config.yaml
model: "contrastive image-text model"
dataset: "rendered made-up planets"
train_examples: 195000
image_size: 48
crop_scale_min: 1
horizontal_flip: false
translate: 0.06
rotation_deg: 10
color_jitter: 0.2
tokenizer: "word"
vocab_size: 28
loss: "sigmoid"
embed_dim: 256
encoder_arch: "vit"
encoder_norm: "layernorm"
encoder_norm_position: "pre"
encoder_activation: "gelu"
encoder_head_dim: 32
encoder_fused_qkv: false
encoder_bias: "all"
encoder_qk_norm: false
encoder_parallel_block: false
encoder_moe: "top_k"
encoder_num_experts: 8
encoder_moe_every: 1
encoder_expert_mlp_ratio: 0.5
encoder_experts_per_token: 2
encoder_shared_expert: false
encoder_patch_size: [8, 8]
encoder_conv_stem: false
encoder_layers: 8
encoder_width: 384
encoder_positions: "learned"
encoder_pooling: "attention"
text_encoder_causal: true
text_encoder_width: 320
text_encoder_layers: 6
text_encoder_norm: "layernorm"
text_encoder_norm_position: "pre"
text_encoder_activation: "gelu"
text_encoder_mlp_ratio: 4
text_encoder_head_dim: 16
text_encoder_fused_qkv: true
text_encoder_bias: "all"
text_encoder_qk_norm: true
text_encoder_parallel_block: false
text_encoder_inner_norm: false
text_encoder_positions: "learned"
residual_init: "zero_last"
optimizer: "adamw"
lr: 0.0014
beta1: 0.95
beta2: 0.95
eps: 1e-08
grad_clip: 1.0
steps: 3100
batch_size: 128
epochs: 2.0
lr_schedule: "poly"
final_lr_fraction: 0.05
warmup_steps: 310
weight_decay: 0.5
Rows from block 5 of the image encoder, named by matrix and row number. Rows with one number belong to one attention dimension. Each number is 500 + 50 x the weight over the matrix's rms, rounded and kept within 0 to 999. All counts start at 0. Numbers have three digits each.
# q: attention query (encoder.blocks.5.attn.q.weight, 384x384), inputs 192-383
# k: attention key (encoder.blocks.5.attn.k.weight, 384x384), inputs 192-383
q.267:472394497456526487472433558515473496509532450493573491490397563526452563392463534547541433567502435498423600564513524553574490394552479421509474467453489509543530565376488523400591528515443485527571518463601524458492464603542537541421483470515514444465411522436494537450503463556405499516491438566382512450494464574570519365554494384405526425589521387514463397459477471450456598539515463504493454518443439514509414521505387599477532522562535542402436514498488476493557548548544442528517447410543520455652425488398512532477546512474601555578488532463519504510580511446567423474
q.268:447434456479581464525389500480492522514553507505586497483455498498440560385519509544511459548486452475447569554491466512498541464500480468568442478498509526527511587419491490439575520545472498535540487481593502420484480583500511518415501506526485503448429525488462515476528508526493528520524469506424462474527484546535538426531481392414493486530507469477472471562477504442561586490485489518522507550494370473505392475539439537530516573563536557451473543533429539497545531540517486474479475470498497477587402537405481533543554502529536582529514511456538549495536546485486415522
q.269:538568498509450529518560499490531501456475566487427499514594499464573411559466503510489576456508601544542429439509499438482537573540535534475514474451502486499466495583547520617416498490499534451429493579395473488508544370503437462586512463474490519509606493536579487528501479499531500464446568461619576542497507455446456528424481614592468542429527564492536531489484585566449413507511479464456502474507581518498565499510603416483493457423533454591589471487543452455454507452513610501533516534489489571451532475557469489503440491489446410492505412581480516412450446479481587520
q.270:571531533528455511438541508530541471502407496475404488557541499457607409597457466469497553434567581527545432485479509494534515513542514557421599476504529484456489494507423487517446481505467538476459484522385540547479495416494500418606487470475488549496561540508482461490472503452516455487473525545559544493453554464493457606419479602622532525469497577490544559475521554543506433550520496511466455430445598498529571517499560439507484426511501474554568503484617435543427474397510598516472529473489537516468525450526473505429490457469419434460554455567545454453531418458482551488
q.271:467382511428496472495468548506492479527535442492609495487423546504432517426450547574512479538476494533433632534507516560577501415525549430511400435415493511520544596435465546425593511564454439464602503448577551459449497591546533535412494457506549438487400559455519537420530449554432575497518468513407478409558473558541541341538440401434549446591575421497437381515450476431458571551508461554514476523510479514501379499508439589502503538592575514436440525534466511475531528498570481500465407435569517518638403544427467522524570550494546519592496524521522521515537464410540387551
q.272:479471521465475485499486508523487451499537489512595530477416509539515531490468596587550475489474430539440621551523539502482508441485524469491475492451502500565547500457476597442521501613480413427572511434548529452442506601580450527441496486495505493510449558469541536478489522543427506508473488537476520501533493538491542400530459492385536468554513444482513401520458464402519497533512489506500484566471434513454469475521480578556493544576542553468509476473486520507556514503517514471454438441511503490557447464439506506526535568470511535546479507504513508451564503458463507498
q.273:536487613485393474479585447541500479600518456579544558536493496486543448643390607551546500445440548577420545447526491460453533498556541555524527485437509482499513544525452589539434444506504416417472453441474490448476540527537434467550500488485476543502547598527646525518429551486514535418478559539580576533563494505399473472453521623427481542483456482509571511478463546480421435555510511525502495443529512505420601513514593522564501509562529470569547508481516536474459458408547542482391499514492531584472574499481410466557522514528514441492494458636502461345506577419542568563
q.274:442445503504536499515452513471460455538534483511594487486453547512452544406424565547518463553479462520403635570505529546528497437478491434478454494445505514513504554452509562431535541549461482442576501473551548438493501569531483531405500464522521455476432534487502490465476495540526536492497452502411494488496448540525504377548447461432537465538510448507490415502467439451527582492505503508503520538525425474479458474520462546521530503600534519456422504512450499490514525477494449501484430423527518464565411561393514549525585495509576542566486524455541526484574485458437442550
q.275:468358438529559447498403546533489492508528402471549434521433519537472552379463479500502462600485489503484509526463457529553476428459443422517481513547576509502493553379429427397633542474449547531560494478581532479488484544461543515430524488499521423503326442463447531463493538512404502560507386540363450460443485570602530436561450390442513477577534442545459478464494452476516557502534506519464485521544465492522377510470446546444557515501538577405416503535495469509521488544536437507555501367563519406646434520424500569445538459491505537608540540418538521617553460493527374478
q.276:471436516504548476457428519502500427513506455480531488514413567517421562386454510580512422569436434489438566512515514589527491347521472431474531522446491526535481564420483536384590518542443491522539531474581545474438438607502515550415486403512535488498401506447443522452487458509416512564480436565427447437465524560570548414554443407520549394551578407492460398446454428413506558503540506491482395503450466493551420474537389579473516496536534582406506549501505433480556502510533441543532415419613508438666386508464505557482574486472525578599494513468553519563566400484462420476
q.277:589565505531468488466539481527516555479435479488453475540576451487592499578530423427453535468520563448614368480517466433480500579470466548457543514613495476506470443557486431546457485440496538567410471547470441550534497420398510391629493506509448484503536442571500446557515526477515480555524512459524514556470523441500477626411579574588522583464498561525530599488588517543456478469462502476457484484513547519515555505453531441502473418397470452542530465493524519509421477476485482498514578555436475510444594520592499437473465442511428492466542456546473479534436523518519554478
q.278:450422509483541509496439489514482456539542495539597486477420527558485539411465550511512448520446459465403637536496474499479510417490530464566468496431499530504504557413488496422537518554501442482577524436560538476484491567535504576410490503505511480459434533465501545472517561506401555504503468527437472478531472551563538400557462389355541444553527394474475412485460471438504565518496502538515482540494451502472410505475466592556521560605540542446453484527430524475549502522538470488464446429540536536619421527399491508558514523494569555523449552461515549522563525487537439506
q.279:590526522503493506455539479545523468497464439505417474567549527493546464557486438497529511458515526549572488478482548545545522532536549553398546521468483537458448488505487514451440498489455524432437533518423541512438443454560515426550435492534490492545548505480454552483477461445491441528478529458614513531485510477517544550402480599503511507447466521454542533532501477539498440501537568468480460449525542448495533481539491462506476445505573437481546547477572492525454514402518507447484499473495514494459494479617498542440547484511448476524538428576524474530491406527392546507
q.280:561587534538506543502538458526559523447447470474412460538551428499555471586514469431477537451525553520579365465487512450485538569495490502432557531564523499470459437590513462537381478449512552509407490594387500553501548408471484466603498499532495517538562460536466455549461489441537438505461528502559522522438524405474474632473520587587478584433444604521519589483572548582514445483487503492467518466506587524488569488455573422476478443389486479585544496480580468504469508491502522499501566561459487491444585453600480442450441434504431494454518462554491439532451458518488583488
q.281:420352484488507475477448556507468457566556463552577531463402553560456481393412551558515489573456446522417642542510545558578497419504496426489452433463547491545527594392495540401584510542459488411539534494541524471459496603530533538424534465483538500471427503445536493370487479544455528508488453539427472430543462547519490360541453412438540453547505389496474414432468459459441538544539457519511448476495455498459432461485451580526530534584588515421456512538445453498540537539569430529496451417534564512646442540390515500556546490461560488603495547485534527520625510408547423506
q.282:539514525457448505534590508510544565516492575572497573491580450459569405575495468447500543506517622436513442467522450413418515601503548569526444473551507490443485486571461492566419451435584501473447448489453474489486501422476436439559551576478474514445564514569631533484503578491534536499557593467555547525571483420407449534421520583507434576448481531492515536573515553545468439518463483511480578475512486435469595516505630455554509500520504380611500482549512511496467489425513610425493568516427505608400639495523474447552439497499473361410478450499514453411443600475591533551
q.283:546557562502438524520531470529525469545455548587444545448586479389548410581467552583519533400557579603507516443505585467495503590533585514466490488452501470516496500545519579608375466541532496435488538559406508505462556453569413464526497494496521569474634550527622480521466483533539495379489617459651578559525529425428434480405503574481504537417477537442567513516447549565454413504514510508496503463493532490450601513536595461559503493491499403598566564515595477526464547433473608459419482522471486580414617497563476470587446538528486406405459453642508488350500484495456579562
q.284:505532460509519524486532441435498403474436532489380485499553513417477535499495484544512518482578526550543431426459482543554537527517560527399472509473483506503487480568519540548458546543464534493501551538381473491512459418568465534544453525549568590510577438489469498452547416504580517535501487400587486550451488473551515558429489499624522466423482561455528510504497478578581460476533521475463501422510550503548549530558465398418487428411523466549545508486543472503489528504441579466482415505526500451459485542569557562430475543532468499491519482521455525532477386549403589488
q.285:570519529524489508500556485554538535480440498486408488576572470476586464602534466420504529459523557539568335465477477421499528567452509589500544519569492440451502447566507426546451477432504526529389462538427465539502522405479468399583509493492499484531564487520550488542494514501545463487528493508561544551489520455467473632487522611569461561469484574508543600470555516588509427474502499478492507462521572503486580478491575431492502462392469506544528454471576516505452470478485534521465558555477488516465583473581483482457515489503405434468528448557504457492467455541495535489
q.286:558504507454566500596453512461494475502488419475551440497475508541472555453542499492499434499480414411478508607483452558463513464495476434518602557554461516456487478472486487436565515520547460596547512416586475506532493531496505507458434547517487463530406470510392549503508539501521498562566442498435455471442477493506564484476486423431479468533503525524512487563554434411574578458492570500551475519521431492481466480504413547504531527599535553473500470475486537519530518520512478481462482496537496467491473454459528564462529515544582645498504535424486534576488518518496445442
q.287:552560564481395522473561457509520489496454522545436527550604466437604451642417520556495549430527572546534457440534509479475524588546565583449535496468502488471479448544477564526411493530520459425417533472397516493437521432551428461564480480487485542496623537476578499543456489448561483467466610500627565575500535455483448520424548676551525498409519495500586508495505525491455384535515539461497474419514600489453601500525563469530501449488510490555604503446620467538463491395489610482417455524460500555403541454604444432536438499529450452467526446611449496424493469498417607543
q.288:529537435504517505568503539510573525529507510538515561500557487427437473490518546549510485519441528463505485535413464512446497545530564555518493563536411469528515477455438484497459476563466483468483441504555485460499520453559541479379494539482496488460507483556556540477465471455571575500584577499386414494509432453581504390499521480481531512467538511500496449564532493506588539483412542509497490543528423428495470509520400464573458550557473457531526534559560526456436564493470519450472463512506466530450527479412498509545450423506556531455566443481453557545467526476478498518
q.289:473469549530397484485620440476530479461544495433446523473623499530506575497481426352495463484553469513491447487387484479536558470334441563445467482465545542498556544587541453519452588395523490506478488525447450471495481486380482489503505486549498562484480384552489507532578476429494454457497475459585446486558369490484554569432477510463499516451527590505514648483444490498473564533499595377439569515447533582589566396538497481473534437450544418505447502504500512599482478475475520537611649554511495509440519551575503498555560434534461466508539541513487513478588465468535548507
q.290:464501497543476486519480473495409480471556482465455416473497540537448492442519496539523543463509442503476543494526544447518584433475496439510555523462521590512481487518588539505512551568569502535566561493473495479523485545515457517551515430477564601518518498448482461518513516538471477395400475468561533443499571552420493507480463433504469486500475490435413486434496514552494475528530441503534591487479475542514492502462572556394516477470423523533542478537481472496467469569448458514481425569558453508508472523565516452466549540504487506475436556477443427469551464506482484486
q.291:482535469515426486503566453461528519438599501438435523474650468483503504488482465376489462479533439488482450525315458448482544495410438581485398508518548559501576486586516429603430493435570470489430497521509457502524504494402475477514549514523532506500481333560522506565541513456557480383506490428528417488545409485433531590431515561430445498418511633486524642538434493526500574479479565430390609541548446560592531430501577495543515468430498446507511527481544568535484465523436498503554636578411495530428552537580535500544580369596512476516514556463467468445538509468552560512
q.292:534470473509536505531477505500419473496475471503525482491500525516489506460484525561521535496447483510494505461548514517529500508478481385518568480414489511446397453493591493516530473519542538552556562426468524562487509523492451506561534437458525565544528589482498418507526522537437475507447469491541593480480571577470480490509456481525448530527499442471491459461526517536462460510508405551563502427546477494477432497492581561520516474506466549519526518437491477474479455588482467504543470504506469482542445472539525493427586521474478506491432511500460454479495475480451438488
q.293:485494555467595516461432530533441489580414458555536481504442516519503502498478563621526556532438583525555513468620553609531497520569577403512570486476468476475429484441489511413587497582473480513548528491490504521443515532634473494485519424489486515506508633493445533444428462545459556572433541566410537484438584529543444431546485481605524509572481421506488394422576520517539459505501446571581384444490537470466467601539477529437414526545533550510512458531489438498508512507519490451433344468562543460550445434427482538450433585447453534482481472530525524555455503487473457497
q.294:530493418594460475559470421490501505412554564478533477477468458546501521500523476505483520492533495505426488488509467507477617504463508484538463467479500527510501479479549463474488509528486491495502535473521496497500477500423492478529521486471529548516501481481543417523544525487463477466466478508473595478548494521465538507528470468515455548454526496488541556459492534553498494537494525509455618526542428524520500502451527524507515460460457538500522456492539502453452479531528514494538534530502447504454513534469478462449556464540518551476413491441429464575538485451511466509
q.295:468487482508502505538525468490449488490526485476477445469506509521482492441484490549519552473496447507490523461573553492500524474522510403497614524445493575480421441505585525486533483554515501527577586482469493515508464508523476456561540455490594600532541560469471430493473576562494457517446492499540546471488572540479483498477464431514487491507478492443461505500492513516476425482555469552554502482499473479487454541499520550469487507496483569540518487508491493453500441637477431500517415509505455479457512497521529477485527556491515524513371536486475379483502451465451438535
q.296:513482487490468488529511513445590547500512509510494563510498499439481551558500508439502461552533514480524508533430464514507457542512480581509435486562468444486600523493432483507465508476470530456439472532518493496505531429476504481439462543498474433503472420551549570501500455434508533489550492522451440544504432433517536532534523521448559478491525552542505574543491485485545571530472557460410524549537485536503495493485451442548502520492569448547499479511563525517514540410529557482486584515431565525480501516481481517558512443580499486502526531486513565489510505509543544505
q.297:537432561498511500399504549507552527453440452455416527508457535526539515590521427396484475505509513424540470531506488473562395502418436584457404427540579496437573548458413498469561557378407501524447465526422445533506513527426528572520475493543434405463442362528483585476524457444491464552554430532475411627476425482594539589540491561488605473510499527523508557486452444409484615479530574448412430535419583561526554456491425499412508490472592474413423525505453472588564485433513531503555633433495587457547495550539474556524466424506460474533640557505551613498516489540597601452
q.298:502471481483466448561569459544521448475507516432468515487522502457470450550443531407470476533586511523533491477529457431581507455424446534505492472392511529399460492532528447499502500441530567580503539509458503494499471531386517586591511453500532557486490467494482460468589479504508473449438436448624528497550484516507462579451455484485500519484483490459480594452409481570489519491525511515492591525499565537542546461440580527498622424464491469507483570444462465530508472518487447558590583529488484526517470541539509476521573452518506440507502585498507468474513454487492490519
q.299:512478527513463479447554433474581500496521473454463490496554485531471490473523420409493437463535506491546489496384502430461491525404413583464384484549534492540600500572472479539480530403479479477489438529488481471463473536429525505422493562550445466543436388567445560530508520422507461537517471545513456568534404441512536526502520529454534503469474583548533604559460458514475572463508608455419490520465491537585510409511473452509502487462519464499466505480506538550533468396506489521539641512465543476425501558570505477585458432545434476512605526483558508485533488522584564481
q.300:503518462507364485540613489473569528446533496486497564491593450521503480500456454362470454518546448492472440520376451404460491535386428625513408481499520471482553516566488436551376495390542525518451521536504456499571462483392511462503500558518500490497490371548534448561572547417501426427526489429552449526575395443462553595489487547431475496423500584482529639566433492495502581479481602437399610509558477588544560396482563440528574454432512478531476492492516511540489511512491488498550687542412490498483569504537490510522546366534536456491543513504465498481515476475597552518
k.267:395551454463575563537476559577461588528629560484482441546409597452491439447589561555360446597482539481467481490557506463458475483591430537499485506482462463500502461461484548484557451548525502490469504418599502423572672536562609563394457451536558423565482453479428433524465547558461531537479517434514412539513495492545503475579483440504481502547528475514484328578510492543565526436439395621507487615528429480517430565505565489547505553521461551548523337488528484424542502482471475471451420488466606540490405436497422492452442465497584519451568468495547448450514472512486464478
k.268:415528472465522511503406582534450552533567427466487471520464514498463487444535583540389480552449525543477445492516548473470487593559469483503536509484454438520487515510528500486527460538486513509491482468537518403543630526553546582387416430530568480527546485467439483482396582550523543507506493416456450491589434522552547506567489470496466478523541471446446413579478431509530534474443439585525479582506509470533453512498543479486517513567483531497485401538537504438496541471473448459474434455441505516515454465478392543511490476476514511451529477514550409509480477445467463530
k.269:585469564510469496527591445453560454506389500499534545460509460545498536584399438446612522448554484481477579491431478500545519497439581503525495468486587553543455582465492489448508517442507507494525481534446493555450343466467431457644532561477460589445483575497602509510598397460458489461463511570513552429501545463384497540443520587489511519506483505545579582391490508476466497521551542414506534418430558525441511437473461481522533513516536423503513616490461473564457520532516572522516535527518411478521573539505527485514543553534426459522399536504500570519497543488519542532
k.270:550504526509378471529561424484560481471484596523554508498461512539518513595461398502582563521647524447521524505484420460546495450457549472550561509508499571437487524501517511468457535464540484447511494471482462599470387411488487491614569610459456467505472503444550501563613422444477427464480505542582557493528537492394503573431481536480520480548516443585549522406519543535455450508516457408499538459489492516485527441471542478584550459439512472559518568500490503486514409496540580535553533494501488499535517487536563431525607505510445506523470523478414550466530595502526568467
k.271:399506470482546575517470620567485569524663530509519450492408500476475376461546570543360503588444546456470453465596472416521496484590452524585557481507456472433416470531485533540555399546508543485468496453591554427534576532532606578408473441543498424515473484473437449522436545534482550528472486394474468483562516501555537499578478437494487494562550411513450410552483493556560513464444363651532477559541502482547484550467602470533527550537427534566470381472547511370500518526483450482444444482450589552520410369481450458468523503476546573482577423452490405504498490465460474476
k.272:465417462480566518558435595525538535522571476496534452526470511496481436460488533479413523607523564448451497528572453529540506539534499507534528517525494500486426552504465408525577454524463531490495551473605504469577518487485615537494486452487448464501473497479439416466427523523495589556480481491477507536608508508609558504574501453528471523553478444502469500490459491536521470538458448582513482527585462494468474541406532514556516507595432535544457444514524457386537538499497390520528480466505510501542464387383440537446564493463571464500545495406521464499450444443494402466
k.273:564414595492471464551482522469514497459504498582564470521462500579463516568407521481648514532609505408451536559520472570544516494487490437534523440504495535545467561499488485418556522444436512565549523467543522572527393469433478476647552521473423584457498568400535506493499529479491529515442482557437571510589533459485543528504476523450518531544443415549536592440460522506486464564466477471541520429421500513413467411431491578520481560531478525515492558511461418475494491517502525493527491475507487483670490479489535479505621539578522505542459537390405592595514535442512470430
k.274:421508470480542525504443590535516583549593499519543464513436536522457420477525518491384508602476555475491456512569494468503532521546509496508506506495462494495437502524456460530547435563482525487449481500595533429542583519547574557460448478531567459540513541474458469498478572563479551491468530431488417506604498509572590474567485453505458507515494478501490432522498505561539489514466432610503486554559456491508518544455618448535532490592428498539484371502589487403485528496491429523469458474441529550504389412475379473513474493471583531485571460479539418523472456456460494468
k.275:437608440450545530492483548594421518498621505448458495541466582505531475432624501562363480553453517499516466477530528407463513499568427555517482547475469491453477440483512572508529505556564485426412506453527485493524666541595596568341470416568542396570488446511447497554475578540486520501486526391543460538456461513541495488539473419505504428513568482500428403565525511551510547459469407573491478528508428485579502539496559446530497481474459534521525369476553507464514475509497503517446431491437558557436407481538426512478410455454528535498565474526506426443541459513414512456
k.276:375552403470538554493518544554476585517586542488465487512435586497505417473555559529349491618487547453506418466527492443469484525567429558535496495521453495453474475458463525526487472515551522452455528435575478447568622530594649575384477478535545391546486431508410458503428569510513518527460514438502461554533495497571514480578504478526502446537563462478437366589516471548528511438485414586514501524537434457537520593456619459543515462485454550546503372481556517433540482511515475551459452503465568525484402431476414458494502468468498510466553470476498428459501422493474433438
k.277:514515542546477459428564382464473464448413483483491497498563467501561626520512447496605535407528417528521570552421492547461504442418488475453466508523573494537525471502551506461435535453503450484563475492402434555401441481486426461533508513491490578477503481523557538506580485473513415512516493517522524521415528506454495488415520529484549448478488604467528558509458506431476502461546561377496520451421565555464501510517421561493494452444517464459503581489447541609470477458504541418510561552559465448512579617563596497526459499560416462542435531562479547496559534537510591498
k.278:409503448460563540512406612564455557543576445513518485525430505510497445441522574514376485593476571505492439507566498476454533503589456526524503535480477466477462529512482537521545454529493522504505526483589510443534607570523572567392478450499520489560483492437439500508427510545462571513468519456404454534565462523596539455556487427504482495535562426462440411514479449507595516490415422643508507594560469478514455515455569466487487534553450547542496390533550473413477535504448436460485441451492545543511399411451418501434498469500557498469560443499536437492482432505474471495
k.279:460549475542439450474501502505557532428558590463528468491459478525510501531525390473481453455610493405476463527542421467546477458490499547552481472547482562406464490530572523538492521486528569506499462488554490592540389458487591499575539506495456430558480476492508490550628450472461418489459464521574556477529525508445444665527504587511469500532513473542526580511535539618480496550522454484482532503486493542555535534421565421593515459400470466532457523508579518391523425542522504544496528471481525494516439534488546470532586484510540497502459528496467515440557490498499520452
k.280:573496555528435468461537424480533441431432483471511513498572521560519591567471400471643528416551437521498551539430520527515526480428508498459469503471537530546590482489547453488439555444506476544554482527415465542434361495474392445589524581452473579515490492505559556532602487460516417510522504555487568477418517474406484517444493550505536505511516556488521581409477542461425514513564574401454522418475539546476539471530438497471516475400548431461497598491476454633473461481508569511557609492577456456452578583553597466525515516549461522514461535544448547514537569486517544505
k.281:456508494437538563550426569556516592526630561520528463513390524521468356465555569506339518600483544476499444491558505441514504519609474516546552517442489511456429441482471535505555468569551502542446470452587534445516582479556650591433415448568465439550485509472438486531427527528490589537506487396498479552556492486605512517557526464438467486525540411509460390514517491516542480467453360643530465550551486463498481522429584483526530534573456552530502381534601503417520522507519489483420413462437557599497408399506406467477487501487534533470596423459528442515513449478458477455
k.282:589480600566421426515485479493504416509415475549516475491514461523460573579414515498649547489513462516511547540491470569525572492449559414472516483495509543527444535549548495471489534487459500576560493510479492523437380470446322486597535506480450585427531561477611567504513480517513504426499521548528547487491453494439542487425482545518476515472436505497509609444472514462466480545507557448493521404481529543436499398519475585473493520504542460499512635510437500567443517495511513495544563481564435523529604532491553523525555509544523482529429509506457578541524571435526537529
k.283:574445626556428497562557491424558437497419517540558522495519475522447547589440513468602508464603462461470549509467490540507476504467559490448538460508539542506446563502510426480490494449450504530544508517537486502507344471457424462642539589435445584459500617432587481457523428496519495443492506583487588466599550489515535586501497552517539545483422420496553568433443524499430474573500531497501539425497590518402556404445481534499521517535524483563447635510420430469456526549536546509552563467516445521580553511438540454516543543495443481509406541472503535502473608391563517537
k.284:440522520578490510463589449433565494448398565442532547440547467487536480583468386503474443440498518490511468470484535442585413546515518582526500508508513476468525490494555537543434536485508520503417471545481500485532440450465577415548483564431552440491525450548560515498572423430490425474430485484543537438549551432462475610532516562547508505471513513546536532556533553599477536507570527438451555509517545531534596530476534396606555405402509478565472539512536519499483456534547598579501524531492516480471548584488525448508512520491488477493488527533527534413525494484500561494
k.285:578488529535441458497540454460466419415417486517476543508559477547521553530458415492636519480531425538534572532451504509500489429422573485491517474510534567475553540497546493454457572436502486513521462474394495545443366470480398447566507561481463541474508531522581554487595472425525432456529489504495575502420530484445513505379481553475557494518454556487512541466516497463434472527566583395482509405448543554528504461522437509478466507432526442470489622499453506606489437521551577461514567501527420478495543541532573480524522508515447475538436520552439587520519569482514554492
k.286:465547421538480497456433544559500589482557485478440439540528528453499486442534521534448467540436526535490455485455541554478494479545431532499488543552486462552539517487522483505502461518541464488526549451554482425507589487548533504380457417571541431563465434524381441472394625571533498508494478422511468498530491494531473464571524482544434455491505536461427431590505438509511493471489450537456447548559471496623483577485598462538461491498469569493501388501565516397546478481489403503488473516492542467432419481470425545417517466459546488499532439508525404498507435520448420532
k.287:605439521534430452537535423460550467472460524498538463495529462563478551604421422429619552468641495452490534526494458534530489483472547435508508494504515547502456571483499433505479512422453537529540523514544512540480359423452473460687546578421461551469508550440651512452576438459502471467489480556512573472501531534443501571489534532509514481515448507568553630389511532525464443519510508420493543428516542550436530415442469491549510513470532488518492600514507480504521455538528533543559556474514452475627540488501579455498582552560511480535417519497440613509465533441505514461
k.288:425537520491465410457566533598461491477488457491491482534552483480538566547465468501479438519398390574501526557524440515539514502542477538503548609528536462420466562502520496504490466518465529531461458555509524469466414589516532454545507385508533498496505484547484484426520576704544452482508503438494447488551456491494523522445499441457428476496517517418453578583414520538435499480523491489426471557488519594533528475497461556526559478451530432457501429556477551497532538479543438459528587431463474532541591543498461520581435468502559573538445459599545448488518506499520478554
k.289:560483575561522470528418529460514507552491475450521451504486457508418549517414491376504532516604597453569477485485592473502519527383419442611506462543640603492470537500489455553429507352526537558574522511471475604519498427346503519579465493445478548430521469435497493533479427550485498477388418549506543478478568544478463621562497585612452549541440542477508634446551411547479467569491528447482461473440561515472511500475550477548440537539478578541419583503484478479560491523490463554649580508504541477573480481483578415420595495411464452482468544419504487525486491459536488467
k.290:497472490492533610493534500539448454444507540484434501516459556470483495471588502512522545509546569511523521583536523572516460480491483462432446470478544497468582445522482550426490558570447458519481524570497438468531558440500496534417482552465515489456473453538493487457495527425486563558501447527455498639544474492523550429497455484479566456523539466543462440521537429425535510425535549554469439564466472497566543503527499427354481460489538498463493465457464445547576523489510550538469545485493509424455433511549553553410519617475447502533566533508492563496567496489553532396
k.291:587443564551500436514455572547543500485428473480529503480455464501463539543416437341512512512566582503536457478495511502544526520315433480588481492564588550502489592524433434581497484346526566567534517504489485577546450484372537521559494491446483560452530447431520473484504428574511473485448431516514541504494477539512441628531491539562453579579462536459511645445461457545483500557500494444430471517496550560539464458459524450573496505464489511500396569533426492434490507506530493531674601498450554526556491473448536452491567489461455500520449558459508502509513477457624509488
k.292:487524484529522607455544440488498506515491518521480458531509545507513467445538472507501516510527473464484536538511524532495441476533528484409519471508453502557530458503479535447518555550444469467476466510517469460502511482489516471409473513484505433543474502505544555461503556438475518516484536489432434578499481446492577468504480514476555438532544468507443400515541463404540522453510514553504440518493487495529538493525483489379461498467498515445495503472523482603505518454480552485456447499489476442409450493536528580481474623528458548503563472568474604518459476502533541434
k.293:458514429468461556458537449483456504498503560525515453553494520520563444443546543609449493484472430473455505513530447524526532421596580500416485457460416448484515455529544525419537487589428461424496532513572518434452465556626503472427461534537503462583462574554503533495480572453468500549538533479457504498523509484492550384444501470476542466477518464526463383552521548452498461450471494508511485476547432450474510467499497542406511467493503475457556456485508538517514495469518523445317431504500488449446529512538457525525440504499544485571551437588472533506527561513397534516
k.294:507512547517513484525467501449505499480470501493536493471548483444543447462538527426510484509539534542495509487502563520500514514448489553470517555513549507564546434510450529530508574436486456511457515557451495428526529498386489495440424547502508534502525476554559456499467438438489504494447459485522491491535505507504433503551502543542516515541516516504484476516513429503557534411508605462481445494496517497558503517509511443448517489487529554528494508458499481515505499479509463510545546537527514542412444520491491521411449543527378480432551545474549487481438490595522476472
k.295:474510429489532601481507481468430456498500510475466491516493559475496475408557482519465513512534499505528556576525591563515386469556494503355447432492439470521550428513470560449509561566420494504431510556499502442565510454535507508413459510507558469483449468508517495488482516409468515554514518485454442600525526491527492430532474461460549480478577470512416378503531454384576553378517588543487439516494450498552535508551488477370515458500512452438520508491519459574533506455434535510435480490514462444417436506504505591477480550528453503545559477503487564472504466516527526427
k.296:514480501522517416560487482533517525496505446498546529452530462520538526543432497416465470453467457490521451457513497464520569511444484517636507558487574529536499552522509462565476481414556532556561491518510501554515465543457536478586527497460468550476534485468509491519497507605513473435489466503559527416480480545494484554533500538562423585482456550461509608500490519559461446555448490486483574519502511546451500505485497498614573507474479481540487498522465546435448456486512473470635574507480525556532550516461455446528500429483495514475434526444524429468505514498525436557
k.297:520497494524562471541420554442556536556537450550570509421477461554473504515412579441518514439548512473493496432496517434460570518453478451646454519548530626472466542490547485569447422381593511530597474436551503625489471513461534542574586522500445507488486539413504500584445465536492452492510476614465617400454583503433436535577516554546446538562427483516557537453573509544512425639438385523569545391470530435435427532479578547641479571539463595604473521488496560428482439555530520514560489529484562561585546473429523374512589421460542481482442560383504455520433501469509452520
k.298:592506526506529458523448512439525494515543518508537461488505479497445494494491505369532529489585608466483501480511559520505509549396411450576528471598600568551471454562497506490527537396491480521563495514427429507537535482322516516498463506482445527428489462478495524519455461437509500478454470533494522521515537450505518521539520565625467554601431498454539520510518392476554478467491546529517427521500478509488482505476504438505428521514442571586534540501490496521499472544441525514623515534487512497508414459461551527394570524526454490469510565390524501545453479507514477478
k.299:545443578530535443520409502480528554531478470496552523447448417541486528556420496414494509524572531470547525463463517443490538532431453480644482507488573544477474608509491451575422499425594556534568514484470457606519481499412485505649558513464436526439481520419505486528517435540452503447483458564510560452463538541467433561541504587563476582592421506481539582424539481560472554600493456431537549429499548510481448535442515513583514523524479547570463583527430498454501445527498496545629524518467535553589509480454488461469580376482470465476472572413482493499523530492565476492
k.300:582464566568520397496458527475569531472499430503497502485501453496487550531437463335541531470531548495537444466468514458523545574366447476611536537561602543535440545512451441613453493365562573620504509502457464569504448478346486462591493494428465546490513479430471503501484384592528512486426457541487566425469537536514485613526502553588459560557480527447486663477504479548462473590497554480483463478471545554519517502510486462572501567503532540561447578527473520475479526517448499516688635482491558548545528478460487451491563463503475465459435547393507462514495514511585495526